config.toml
image_size = 48
num_classes = 256
beta2 = 0.95
eps = 1e-10
Rows from block 4 of a small class-conditioned image diffusion model, named by matrix and row number. Rows with one number belong to one neuron. Each number is 500 + 40 x the weight over its row's rms, rounded and kept within 0 to 999. All counts start at 0. Numbers have three digits each.
After each neuron's rows are labels from the 100 images, of 14848 (inputs lightly noised), where the neuron reaches its largest size: "top examples" is what is common among them. Only what is clearly more common there than usual is listed. The data: histories of elementary cellular automata, time running down. In brackets: how many of the 100.
# gate: MLP gate (model.blocks.4.mlp.gate.weight, 768x192), inputs 64-127
# fc1: MLP up (model.blocks.4.mlp.fc1.weight, 768x192), inputs 64-127
# fc2: MLP down (model.blocks.4.mlp.fc2.weight, 192x768, transposed), outputs 64-127

gate.536:505499540477479510527489467497562523557520480477459510508503534449448461476503492472471422496447531492467531582524541527452456521473509497462461603546571499491483412544496478461512567538425476
fc1.536:491503458455548492465455554530490603496476505445542512516543507516499542427490494498486521486482475496521518463288435508490524548434464506486438476532526582397474471498449529527569512498510489
fc2.536:527491387465517525578481446512518427474538499529508491470567479478452490542523491469441439457476487527458506478643455510499477545431497450421460548462508444560474457470512509477468502530532440
top examples: 101 turns on (85); 001 turns on (77)

gate.765:417502507481521522506505475464521418469509464533475562527475427479465439468538496550497536469532535512482521548628507549504534592450520539528497460510496448492475481458474514511444498520494507
fc1.765:471513475492494549494519462416559434487440490572480544490468492482464491478519461521472522530537554485488550512521574549501558616492467545517501463469520475479484489457465450519436489506462454
fc2.765:531533412468478516537529481521464487515512440503492524578496477491488526533476497348454473487536505487449509481507426525493510459439514484526499443496507490491525518517545521500512422562474531
top examples: sparse start (67)

gate.415:547540520467467463579505442565535486525467567463538438545461562446466594522450508472490469496504443517474458527467525525560472456469539479516439481464540408537492516523540492484468570490470461
fc1.415:484435455462446529504521480503505541514409550541421512581499446509483472520533487500560484503472594516591469493509468487440567488519483485561556481512502499540440503508513490532540512534489500
fc2.415:508436504446466475484498504475518499492495474434466493432469544551472501503509530508449521510462493576520483475466527540518503508466556447458495490550482492448435474477589456484521527530512489
top examples: 100 turns on (95)

gate.464:498503506518558465430550484421496488495457468443518501439522440524479518480498538479559514468506516534542478532535429438521544521582517534475546489442430484514551516509406518571506537482484504
fc1.464:495516483547539515519552453486534506519499475494540440533502536517538505529537525514437473449496489506460507494525511473466529449438434511495483516528514525521484485517540497423549492460491536
fc2.464:481550418449491418489502547450485465474518500481515457490476511546446499496546459532547507524494502477518459527526469478505481537470449512526477482542496539466473543489558492526518366504484496
top examples: 100 turns on (95); 110 turns on (87)

gate.386:504498525438482453502508515485483459495461530465534486504529530535494514504457499490513535480528510530523490423537462584528590466535466519510536476446495493566531548450514559515488492509568481
fc1.386:526494502498452490483563464468517526481470464516514493540551489557426517507465479469625532505537427498433521497515492544553535460545488478529487494457458566520513528488524555474497533584593451
fc2.386:500540525470522518489450548475484498587532556578477501552458502460479482494432515501446475508510535471530453533471453493513469486429537486478489518492474527478485505485558511546490551508471568
top examples: 100 turns on (100); 001 turns on (84)

gate.572:497564504529449497503474471480528432472562510514472497515516489487409512555509490500502519450520583496522502414445533594522454520505503531479542496529465522536562459524557522411491487523543456
fc1.572:493513462430543460492511505584459526518488477524503491553481522495480503486480497479419521515532502442423480559488487505488470510586465466496477524465481525496455573530518507476533436533527525
fc2.572:505560396500512540482528524509463515452491456519487565537554508531595503509499507497444511420527510435453563499497426570491513523460528472453517508541532473547518467478518530385503522522528471
top examples: 110 turns on (100); 100 turns on (94); large cells (84)

gate.99:483545489492477554482509428551542505527420528497544506472440518483473461486457492428417544524469514499481530483522570510485514496550467496467480530469526512491471372545509478480486500493517452
fc1.99:507475495522480530491470541503474518568490515511455551461467446504494482473430471534511470433545577537486452475495494540464527590530482539442511448496511539489535521529519533554430487554492563
fc2.99:492480522472558488518498524511492512517475484500479482525456552519517507509557536582537559404520588501484449475447491467498544557580491518511482589549572470502498444410508495545498592533483508
top examples: large cells (100)

gate.132:517465468468549517551548554454425413569510517512508492481498488473493531436481503440526452480481479478537564592513558494515412506496519484535552467423476478468500508485472522525530418469512496
fc1.132:504499464495533520496557567513420424518447514512530470484482533469509574481470513480545404483502476492528551562481538544474477463521516490530524492435488485467486502499490557535553401496462499
fc2.132:536479504557531500487474546497479477504470482503491479486507533552500592494478501491561517513502509539528520498521475492440474525496656550465500529522553550461507509493498453494597444480537500
top examples: 110 turns on (100); 011 turns on (96)

gate.170:477492497440526465463517502464408455525495496527540544535435490531481600454461532483481473483549518471503525492444491516512496416482494507511518472485497501527518565477493470554502484458544463
fc1.170:458456488543512454565540570511507554552516481431448515492502503496539446476503461536568552471492422468479474476479493464557555555497517491500505563537516466438499419488506544467420479474517544
fc2.170:496545539526512480509436528472461562466491524454526497473540504483484538472482504455537495530540549552495584569499535484530461447463509529470470516471460460461518540502554504525437507540465389
top examples: dense start (64)

gate.515:501401480507499488509500591536471511507450520520547548482473483528495545525530522556511560522518510500466556487470519476496524562559516525493506476503500515469526500444577499524543417494521401
fc1.515:547414538533476527500461528464488496528421534483444573504504567471527508479476499495500496414540598493456445496494548522488482554580433512462463467508501506461521492526585506549509498524526509
fc2.515:578521458566433466477543544486495499534598448500536507468516520491491488475468497465468567492501487499485473494547478569506486509472455494374508447563525502524459482494589477506518513521495475
top examples: 010 turns on (94); 001 turns on (91)

gate.372:404571478483511485478541441473455503479517538510559507507439498460545516527530522516518538527471501519514467482490532500526564477551556533464530522513437477498551507486538532521532481484566516
fc1.372:470513455564498553538515561506500571499510495572563492512541486479515517509481474510519525501502478507543601528515496385490468537487550555519482465505509535526577448467442511484446409473440587
fc2.372:499469471558474450484466495534506496465499479507478533502487488435468447524517487492524478432463507479517517471577497496504475495501519476471523484512530493462527628484616465485511546483526482
top examples: 110 turns on (86); 111 turns on (79); 100 turns on (77)

gate.171:536528554520471498502472432506540539560477483496432512509514557438453455506479487481434440519479494482468490528502594519436470496500506492456473577513545492486468452579527485418473535539444488
fc1.171:496509450447505482498406486512558497401471511462521485480522693457581481658434515513529508502442527506441571560515508498458547473533507461520581450479479578515490500444454462479516528588480453
fc2.171:525527430531503440448419521505409519425515492537500478502493348490442476359532514500485511507470541517542502582524572492541574430515489517574589556490485432464489537563425455515503570583462505
top examples: large cells (92)

gate.136:531492525501475507566429550560502505444480582407503486520452486512534471564519482506472512514492508491521501572498538499511487442502509539533473504523511492479460535517505440473501517493518482
fc1.136:474503450486552491503504502507551491521467503546472536507524489490494531472532490519555454475495534539505518521508474448471526585447445485508525516509521502492489441490457468494506506555465418
fc2.136:451509483475579370467454487485502431485442463523493485520468540484479481428477472499422485541478478504521551521599489468539472538525509392468594532524568470479538541495430473501499502526502478
top examples: 001 turns on (89); 101 turns on (87)

gate.568:467479401524487513426495527549495497516536467497520454557501507424491489422489496538494504455514424493523494500503563482483522525521520525558530470529459508483561535469465490486541457499490535
fc1.568:477532537554481486545499500500506518554502502446523578521531508542498534486646443524456447579517436544495533456527492495459447495449489445515427425531497519577502483545462432499533500465514502
fc2.568:559486453538526518471497524570539503509529585426438525496529483515487518451605473481485534431497596480531551476493517491430510549490503480457522423493507518595418450540502561504529511517464525
top examples: 000 turns on (100)

gate.123:463502478571497552407495513516487500519493478470485528592444529549484507436475520495460514513524514477517557528459479490515513462545500556523565532506457514538569526481516475521528490515502554
fc1.123:522514508536506536476431514543490473503450523445495519522590501498490510496509524504460524495506485493526467463489510504526440505540427498471469555503516515540493513531492546528510481503472456
fc2.123:534466508490421491473569495431490459499526494483488497542431518536458486503515529565439459468468493454487396525530448572527533524508504450488584616513484544441486530497540479509496459480513537
top examples: 111 turns on (87)

gate.49:527533549493513545458515455473460485482467482542506515513414479523481489477440512474571494512520553541595493515531472535473515532492469506496507533509455457580488502515575484520509573545538498
fc1.49:491505484548513541474518508428462481503532466468520455433443533527557489518574482518570520506464499548562504498542505486485541482513492510535516500530440543512564508507507506513479517494488496
fc2.49:542440474478564443534509556480453479479529455524498477482470480527484493445462481551461528456474460546557454456431433547468504530449487513511521524491545472526460527474493489483508491461489411
top examples: 101 turns on (94); 110 turns on (92)

gate.647:387474514483458401506466556546497503453520503445501468478449435568513486506481478492523512485497548516460546491529474418510554461545543525490456487496522501515520505534512546525495548506475583
fc1.647:469482489435510492512496472514473525488492459434464484484516505447491525502485475551566483518494496480506525507504554455497549463474540554522432445538668471484512452502467476492505503490434533
fc2.647:457451477537499391526460498420571460470540526498498509511563466491483511509492501557555448517482466363518522580513553435512465537462518497500533467462467483521482374476528476493474493502498462
top examples: 010 turns on (93); 110 turns on (81)

gate.651:499518494514500517484463585433459517544497507495480552556474502486496510456467499467461448423548488529529571517470456538553490463559541495527502482432489468541480562468504481538505515474480474
fc1.651:450504522537527569474521519571513479464496449522529487433481523571493503495538481528493545518503491523509391533394543484494522524509520521467508533532454540532499462501518492499511465544488467
fc2.651:551492512497492538553519442561486529539531470501479473426446499442493500481492501491528519513503499435517516495449498535508513452483492515522456514457512538466510523478466510504535474493479537
top examples: 010 turns on (86)

gate.704:525498502473473421387478425468538492475455614507483489527514476529483532563492519435414523497480508521495536519458454564548519496533577515494467510485473450601541572508505521513526532508484525
fc1.704:560555489491481523423412454473520488490515525479477553441523477457493512552553539458459548515547524511540514529451475567469478530538424535509461427489543499582448517508466486468459590488513492
fc2.704:445526450475474508486469476482506495517490550501477470426545522530513465481501495478434406486488488557533513519575470481512480492428567465393445546498481493497501424485494513462547483513500496
top examples: 001 turns on (78)

gate.331:515494511499551567527519449479551515554529542545546556482510522444436465475481511470459480476556483512469540521460446455520476516484495485508455503482524539513507442514505480459474508484517436
fc1.331:497460473523488547513534470499473478508531578459532482582525458465439522508515416508486486587536549484400463562491504473499424504498494522526546471537513504438462487478503511458506564511423469
fc2.331:408481485464439424534449446442520454523530513502453515476513497528544551448499475514484515494537511487530435460527501504486496524528555511525514529460456503506523452450512494495486458510445432
top examples: 010 turns on (81)

gate.523:520522464430508499494472537518472528533553479434490547491553505499452498507446537531521508496455435527495433514471485507543429474503460490509552488484557455461531555484522503528566471495502438
fc1.523:483532535437496477518495530531474513521530483488545518543536472459473486515460518456446517540498495542541517512478523523467503522496544537491522493473506482531499545546524508458498429470517537
fc2.523:493530498458498490478513474524505493497551464475517500521513499440537554478495516554437511482524482436544540546521469449487466493581498508521571480576456495483510475519569483506533462504481543
top examples: large cells (91)

gate.636:485508512474529446521516496533491494462440487571502479521510402480428609470487553465531514491567588520514467490502519513428514496537499509481449559498518427521494515472522443518529529490416514
fc1.636:498542529530472580489457422487528487544463490519461501513496527468505475523536469473476495475497470458484504485501581507433502540533538496459502543499537485466487436590516515457476501521531470
fc2.636:565497517481512535474463513486490517410446523452486515500445581501551437534553442500500475480518565524504492449519576521543466500484480503469489398456491522474483482483523496512444469499465485
top examples: large cells (96)

gate.570:527472494494472475498467490458518504491501504530499504441502486536477447461531511511559589517535491475517469478493472464526547565466459513477470509473503542523476486471468480543502620489514574
fc1.570:492575466495480446511499458486527493460505500505508485474566540505471473514533511532493508475489527472554518510493515496516570537458516525424443536467467507508532495497484529505563491545526499
fc2.570:509493495508494485494508472477466436518508451471507525457534508501490523526526518484547468518522486494539486449529459519503495542500530475536449490442534524530441508501500506485487374509525510
top examples: 011 turns on (97); 110 turns on (87); 111 turns on (80)

gate.564:509484508492523419529494530544468567512498474442442524548538527511491496514492514544437492466481473483468485530469524565500543471584555526470465498548439465507534559502566576489480459517499573
fc1.564:520474507426537511491477491468552497423425506496519504442480460557501560493533512493427517454493489483473466562560485445481540501542531477483506485463475487509438530458578498486564449493506498
fc2.564:536533441452505439518524519534512410474509500490527582518551538488469471508529502478557530466455480480510562500466518473520451526517630542497465530553572485515483553551545476513469518507459435
top examples: 011 turns on (84); 001 turns on (81); 111 turns on (77)

gate.663:457504459446502484525535575441510470533502610512502496393523550518507480495536484527547509523534484495507493434425575577502475505434484508564526489478481485466533552501466468526470525500495587
fc1.663:482534567513523424492518511406536442457475458487474454536437501468450493519522535438406525534492574504443524541551546538499586486499557487479505543508487439518458485491507506465485481489480498
fc2.663:489514593467461524481466470548501516495527522534513496491535514479482526487485518530584527504499490468560493522416442489485542437510495552525511493466530446503481522493375525488475468492518523
top examples: 100 turns on (93); 010 turns on (77)

gate.228:472485428466453513498519525490485449422511525470531538537504472538491505495550516497546479484528517530431429491449460539537490484456522494566610490538428511512455517473543456500489626466494501
fc1.228:454549423427515543523516523534490447463483492505539602497527433505523521456507504526466476466551463459450525475529492551519419484539548511524508466502547494496468453497408494513475395466492493
fc2.228:490494568475483486519505465541542461513508602465476495410540475481514479480522459461613455535468503455537513519426470556543530540458503472543461515490520502509570518509444505482485569490539546
top examples: 101 turns on (90); 100 turns on (87)

gate.624:520534488446567409513458508551523509464530477536490626457437531470489466518559476519479520477430494460506459445532502493612505540559489476551454541481488513514526485502567461399522533477614455
fc1.624:539529515551456555507504431459522521525394544481503428547511456519488466526500508438473472525487494540488550557468531553491508458537509523431553503500538516498417482541483490495502578562466473
fc2.624:495532508434478514510469461543504480491474536479500387502494493506512536448470523483480501486464499486479552515449478480356527534422490445575522452550494470536485500499555489428431487460651463
top examples: 010 turns on (99)

gate.182:456490481572491484500523551560439472484456514493420511482467493412484503509477454505542469504529533448493572412507566523560518467564510514548507514470570473484464509508461498543511489524506516
fc1.182:474561503538493492492492502494458490516499482459652548480505487473408526523548494484531458432482329497481520532542483492436544492482493478517473522525505544485513501517512389452473502532604494
fc2.182:510465525530546486505515511500489493507439497435406506519504487573389530475531458544525576502450596510471511514479522466470498532581496510403492492595525518462476551543476588537430509474386514
top examples: 011 turns on (79)

gate.666:491420512544525515465434490520483444477546509444438561538504540477481396522522460525571492490497507485567488535493517519551488546480500497473507491568536561449488527530511563559518546559509561
fc1.666:473472490505464544483493484482472550549498565568531559417454501489483469531533492439462531519515532484483479470565554457471465569560522499440556490469484512561529384515541498517484451515537483
fc2.666:497431477467432510515484529499479593497452505490477457498456505497503600456482507456419503480517524537439439542472481564465513519455525502466506489548477466562505478499511571583485528531509514
top examples: 001 turns on (79)

gate.17:511498509478501521471483527512489528545502499460492545569509501493515500470481466530527480587449469486518417556491556405448520551539506514479490555489504520552544503505558537516451532480485437
fc1.17:520503543505502484482455512486518407519510564484538503478548447490539496536480505500373533522492550465469595421505479510494479463517521495489499501532471466507499524513430487522516463487460521
fc2.17:519516513506529459522488488565553465554510513520520421533525472444434516485510528469547528600451511560441499487512454449538474503493549485499520456530495500470595532473519520562514482452477423
top examples: 111 turns on (88); 110 turns on (86)

gate.660:506476522517440621530484492480501540470450507435431540586506500500536551548557457474545485467536441518415479491497427505484523451513624524492459482475563507498496451495507479520531536478491470
fc1.660:545466514510434449517397491555437470540508521446516513505556558537462479456497498505460503523459575500537533440600561481509532552471428507483549546537460469476486494459471504526509556518513548
fc2.660:514488474503523478521459498494512500492544517464501513347494514503488516486521490524452507527481497568592523487493489501494486566476533498481448548475443533454479434505536497489514509517487501
top examples: 111 turns on (84)

gate.307:481457457467499550446462468414531465512536535518564513534438466549508483491544493384507482509503542507450528502463564461488444535547477479486540547496525476500488460501593486504552498501544432
fc1.307:592457476508487523520477482543457472442607537533420534451549462526496506449523482514529456556503482468546430487488523435503578518534547497491439487491480543436472470486497537549561484507471494
fc2.307:588460500478523501526482473512522502482508476494483521432499509584507528539475474461557394503492514600461440532442485518476511548514473506511473507452526478543494563486500515506468500526450457
top examples: 010 turns on (90); 011 turns on (81); 110 turns on (79)

gate.589:479528492499516549523448536496489442459468535427524481498459459497489539503508493460524452504566506450433494463547535478491533423466483471499576481525450526564473497521507534525589517463507373
fc1.589:527483488494458467475531497544532529530526493551500531487500553556514490524516476566414574516479481540540536515515467516512507582565430493528402516472533522445508491438496489489462466512530580
fc2.589:493541512460459501460567563480511526509513472504491506519467488460492534543510512507489553495486509533510510441563486495483506453468504395540528468503518525459529571570473490477575514514483544
top examples: 111 turns on (93); 000 turns on (81)

gate.599:484477513471509563479507467455482516518472474516506524477483481529526547480528460499560492508477451522470437469544541481452530560453456482485485501472517489516522517526540483476450516477512449
fc1.599:467480512620472491524415468465489500488545531484510533498493486512504514540495479499510478532462464494536545431548503489509474516482483465496513483501490546482588464531484481502428528459519510
fc2.599:509459496477501529573464471481504487496463508554529470497444507519502490464444467548539463510516489465462426526539450490513485464499483454547500433494507504512547558447498474525462480471521523
top examples: 110 turns on (97); 100 turns on (86); 111 turns on (80)

gate.667:472491500517514530512515496499498534456601472579489506554521531472450467461495458527479477483517488449516494483444452444539441507496433452494486529473477528457467516454433506565479525509489485
fc1.667:460504454449541450461455487446495473538567435490483492431568475519510471494464460587577498471524495479504442483434511457524446482441442472527505472416488514528501526450413502549510524485541501
fc2.667:524545493517501453518494543467477544565445434474506517417510527487461517510558525424587549499535482569475518490586510495500491535481505520503532543482543500504532563499470515525489516485522497
top examples: 011 turns on (81)

gate.416:472461516484579490501451517484514436447531519503465489481532475550439492491460521449584528505502531501486478467472403519531522489524525519530534491484371452464570569516451539501510501483523541
fc1.416:484494504501491547564485518499536435446562535460513487487570486530414523451518503445579532498481482541541465464506422482535514546533481525497570492500432533450542529515419512541481561474537493
fc2.416:511474485495503475547528591501498492515474589524513455513452492390483477492466461473405486543471525532491509487479436466474466498536496519522498491497417523467483537498477462489501547462527429
top examples: 100 turns on (100)

gate.720:525491530508489507487492486538566499561460491518468523484551571500519529466485490487428457472481503529470557552488493499467479501490544506497413545537580469491457420530522522462510573521483514
fc1.720:514519500471449533540398469548538491459506525554485487492573483499472537575417482512527481490509516471499484542556515512490505554485529539528397544509519578542469504524479501516583507471475480
fc2.720:507492512468649483482433484466489488468568517448481485489530473526485505445518520537600493458503534460470532512460466486506520517534482470507422422553493455464514528467508497555461478493487447
top examples: large cells (99)

gate.237:486548518492502545467402530549455485471512512472474545537547560472435490521505518485476484504471534476442545581536549571493458515538443480523508474475488553567597500490570470455525497505484552
fc1.237:457482496526525425453524534494521527571471455440539466496502504474545478534479514494529483495503504492516500463487573455509450498528578527461532519516509425448496489501431576512475465433501505
fc2.237:503494485519489506495477537477483487487521503515469519381490538480501489481508553555455486521497490539596479501409592525493501506440467509455464511463461538454467481521508519502529477538530494
top examples: 011 turns on (96); 111 turns on (91)

gate.709:546450466563511457540530531527463473522478591459511507447511484489474509484446483592538481512521423547522452533481430460509556602494471520508535454439514481521523521436422477496546478496539523
fc1.709:465518507452496499478517495504534465511481521376531556556469538528544507561417453472485529457532491465505562485558546535545514476477522518483588472505461520497531482541524531455434520460562437
fc2.709:439548516527541523557431499506470462461504526417479532468486483489503554518452454430548534502481548618462553459543527563523508506514531512508401468524529492508505568502526482528492472522478474
top examples: 000 turns on (90)

gate.696:495491522494512480499506569547512443476554501499474481450505483519546508534506514503561541470557535500460554517595442517515564508454560494520485467509585465547475547495494476521526505466561554
fc1.696:515453503501466513532524504490504558508516488392413503461495562500594501479591504494530472539512420487457479494469514462460524475520442493537550460508493535480521479491501498456476477576536580
fc2.696:519490498568549546554429492474490522487490467380563544490492551548545519494558493500513485486466499452445512534500502551485507553503517524453483436378418522497479473509507518524487510468492440
top examples: 001 turns on (88); 011 turns on (77)

gate.401:437527455503524435446522462554498466498538484500494515492524554511494509470491530498482541472531514547488494489480428532547497535497471527496483480524508526525504531474451523529545540499513502
fc1.401:508582476400519447470490473502468492485539460520501429511561374522524486500447557483516547522407463480527531516444452510492471445491498522527497573469497433515521509500475403487484459485475554
fc2.401:428448585527536515552473537469545493503425534521493500530436464473537487507491525518507476517575486546515578524508520492502518562448548528486483527462489435509499479472400546518492468514556448
top examples: 111 turns on (100); 011 turns on (100); 100 turns on (86); 001 turns on (75)

gate.534:463523489520504548444502528505482491484515547535519420477391542559552528547502510455501478516479525558528533429560464446527521445520515517497570498502507575536486497473490485511492464510533531
fc1.534:516482493463486412468494458508509484570481477480447548513508507461469517490566503518492525483485485491476515581502540559490536679400418499500471434496452433498578529524521529541459557471469483
fc2.534:481508490494514511549472499479496550477534499457528473553478527531496479555497507511424482510499510533472440482472453464491487506533510540506502518496479490485540554521442510545512447510480512
top examples: large cells (95)

gate.90:537505524459535476540453532551552455445457500568487482511488406475530514580460544504498452514536512495514580475521494468543536511503577460483524491510534518410456470491423481535534529464523452
fc1.90:453563519478506532540538471524556462518492451506482454494505565511546474454493514514421493477500415475512551505529468496510472479476592530492494554539513522488546487461469455552531509448488519
fc2.90:509485523464472515478537484551517488506470440512486455634554495487525454508488533484574559493538511447390521499504486522516517454513543525511524442525546482537514592527510487531476563485496522
top examples: large cells (93); 001 turns on (77)

gate.725:461520439510446507398542535522444515460505465486482516485447523532540525444457527560482552525541492486446534563493446435515564543511503493556496485508488536500532579442527482546530441490493506
fc1.725:456513494503500505452482503594437443492564521425573577483538514523610533530493569507549501565467524511488410447504474477502503470465525493486500539484519479558479514490501517540463509455473431
fc2.725:430523452560472522529514538478603450528475492477456534507499504508525494499463502503423506473513489503556402554543481539499529511456450500512450517507431463479518468477580474476454572491505541
top examples: 111 turns on (99)

gate.509:476467526494453464447489521492458524486445483510533479541492493517620483498474540494410549509522481519440554527448444492546523453532527508492442505516508485496492509515508519511541509530486508
fc1.509:434522438484489573579460516572475485463590597515506534451501521519402489527519494541484485515504540499521415485466614463424464472522517500478572450498418496474545514504577531456527483505535521
fc2.509:505509515503512531508493476485503539492541485529480504412494512542533561495537484459654518497520474526588522546446511498483525527467484496537497454507556469547478474527469503467450437515495493
top examples: rule: rule 25 (29)

gate.719:458496472448546527410511519515547475479496498510510533492464492515517549483534545487513516519541484520497446526462436458512503542511474528541505516528409468539517574444516477577482512463528573
fc1.719:441426440514479533469441498504536466516513514519510535500493472544502490554526492538574499597513451510527430430550474608488467495574516559490423529508526495529481521488499533507480558451551597
fc2.719:407515466523497480495494471384445503461534548481490497474475490571455510519514494526514426465532490486497447457504519577513537545458485512475490478470432497488425442478515485542501466490535439
top examples: 010 turns on (81)

gate.73:428460505426538571468508497477456444453465483494519459458416573491475440485541515527575481510494445434394497484508508551512480498502473497525514455502519484585485485467528515513422518529505528
fc1.73:530489489600458507552496412554498498532502486500455506585485478519473468527523508505467510443474519484480418513418559493533474476410546499423500431526454490533464481495554482493516472492492520
fc2.73:507500496482485508491524554574484486472429456471490506539525451526495529484466483446540424434471468466453545526489555442499494540569589443483539535548602495529527515567533485468501580519485513
top examples: 100 turns on (77)

gate.643:551492497486499562501467501430494518504454506431513551391438543546491497419552512555498469462454517493542507455536502523543579514460527498530572481495494480509523488498458419531461481505478575
fc1.643:521494578599488487514539529486543505487516480492439484466542489528442512528472482484524504573526486461448479463516491495488430511491494440486487542476496579577425504508521537491483553487466475
fc2.643:469531508497487459495425503477504478499466456489503526427472458439494564539474532528456471474461494570481537454496556486474548513464566470498527567584584531483489550489539442478510456520467614
top examples: 100 turns on (82)

gate.481:484457496503479556461491524522493506449524537561420413490487398498556562510456519509493542572566561556475543480500516520466515570567526507484451510535472540456503459550505538517477513550546481
fc1.481:464486495499537503532548542475470471499527490471427446563482438482463541479484487517575507518543522459554481521532432519554518482435488533569415445498462501463502551457461537519444511461518507
fc2.481:505504469483511532573477485459513533513471485531564425505452430523518556506453505588480471438480430451449508541531512485492494520474486558520593539565547526414543560524452483512457487484514567
top examples: large cells (98); 000 turns on (89)

gate.657:465529516506504428547502472456473512476422488514525480423514512552518535526524499520459492532533462481476479483489415421502502478495483490547535507410501480568503522489562502513490498452523588
fc1.657:543585419513533615492464449414478502544568503501482495478497490470461459604471482493491505450465460453421513425518538493486525477514478499441532439435500491574473541508630508485536485500508451
fc2.657:552461540499388536515425478487434520446434456530498530440502502459491491509490441555485517518493531530521525477414455548542488544493550475540501488448551514471499496446572479490501496515487468
top examples: 001 turns on (80)

gate.698:472481499487510505508504552542484542430490507527451477489510540499521546531483498525540517557512487461525519531551470478501517482455498516492507495603566479420457517479520538483526454510520485
fc1.698:454523484499502481485458484488514486559482560559474500598436552504537493486476480445442545485542451592474584490527469525544545507532504482505503485453473514543511479453489511489563520426528468
fc2.698:474512504581468460509486474595488486512458502535530488440480490453502505520489512546496544458542468460503564465520476577505493497498498542589488506466450537482522561487495492494461532502489560
top examples: 110 turns on (88); rule: rule 75 (30)

gate.530:495483483523473535513518496555416514565593450505502516473513519453490460480482496538568518546519481535543453503552558439501503454455461487496524502474496508507566542480471574503526427476516564
fc1.530:572468462474489557456475522461470542445452508525551543499426446540486494573510514461464504514463525529428509502517524548579487463547521517477542471445466496540536523517598453449453535496494511
fc2.530:500474467453509524539504496455555436473505530488498462550522482492455459519489501514519535492540500454537478485554459430531494473495432466535490525465470520540541440535506468439472534469487473
top examples: 001 turns on (76)

gate.734:433495469499609490435499496474545503504491525470507497562468525541520500516470520545540531501541505521503518562501540517487540524536536544563499461520484526443558513475459513521529458484474568
fc1.734:513513513481484650512508479471500502510540502627384481482445479473564453481482523508468473450459400503480481494468461502495537503488470509442507530517483620490491484505513441536533525493430510
fc2.734:540487468455395561660495451523496441484484487567568508469564493477523473463474503526521408523495552507534466483432490535487516512458506541482535522460568568501508529496445536469538517509534485
top examples: 011 turns on (79); large cells (73)

gate.735:443484464534525504531565474497476434435515493498531478458523502538498537496486540506578554507500499577569495532453414447498468533536508557533556420484439493493547517492561524552544525468506548
fc1.735:550488482529548488560454414556498490462564521519451470489529480544496461571524501522516485520501574490536448517502470488523452537498487535497516476517480469507473516491510466509545516458510523
fc2.735:505504548470472542528517553564504430541506621542487489526508492464510523540502521511365570494505493489462450511522518437503536452544524538555525499474462492493511537508483490493504608531500472
top examples: 110 turns on (94); 100 turns on (86)

gate.81:556501489504495595539470520515425510470510492486502436535495502513477485516470490509505527471504434496455462486567518513437471478507603524475498447462557424539506557507448547515510452446553544
fc1.81:492541491503516470539499562457467510523495526505521551365549471477536470561559582509568417439514454449447489465534422438548539518497483493461476513489537550533408502530454480420419491539524542
fc2.81:502498487445487518532478456475454576511527551480498531579497488493493505496507508592512512505476506489528476455535513534514510606511521531491480493626515503471515485477579564535470553497535472
top examples: 110 turns on (80); 011 turns on (79)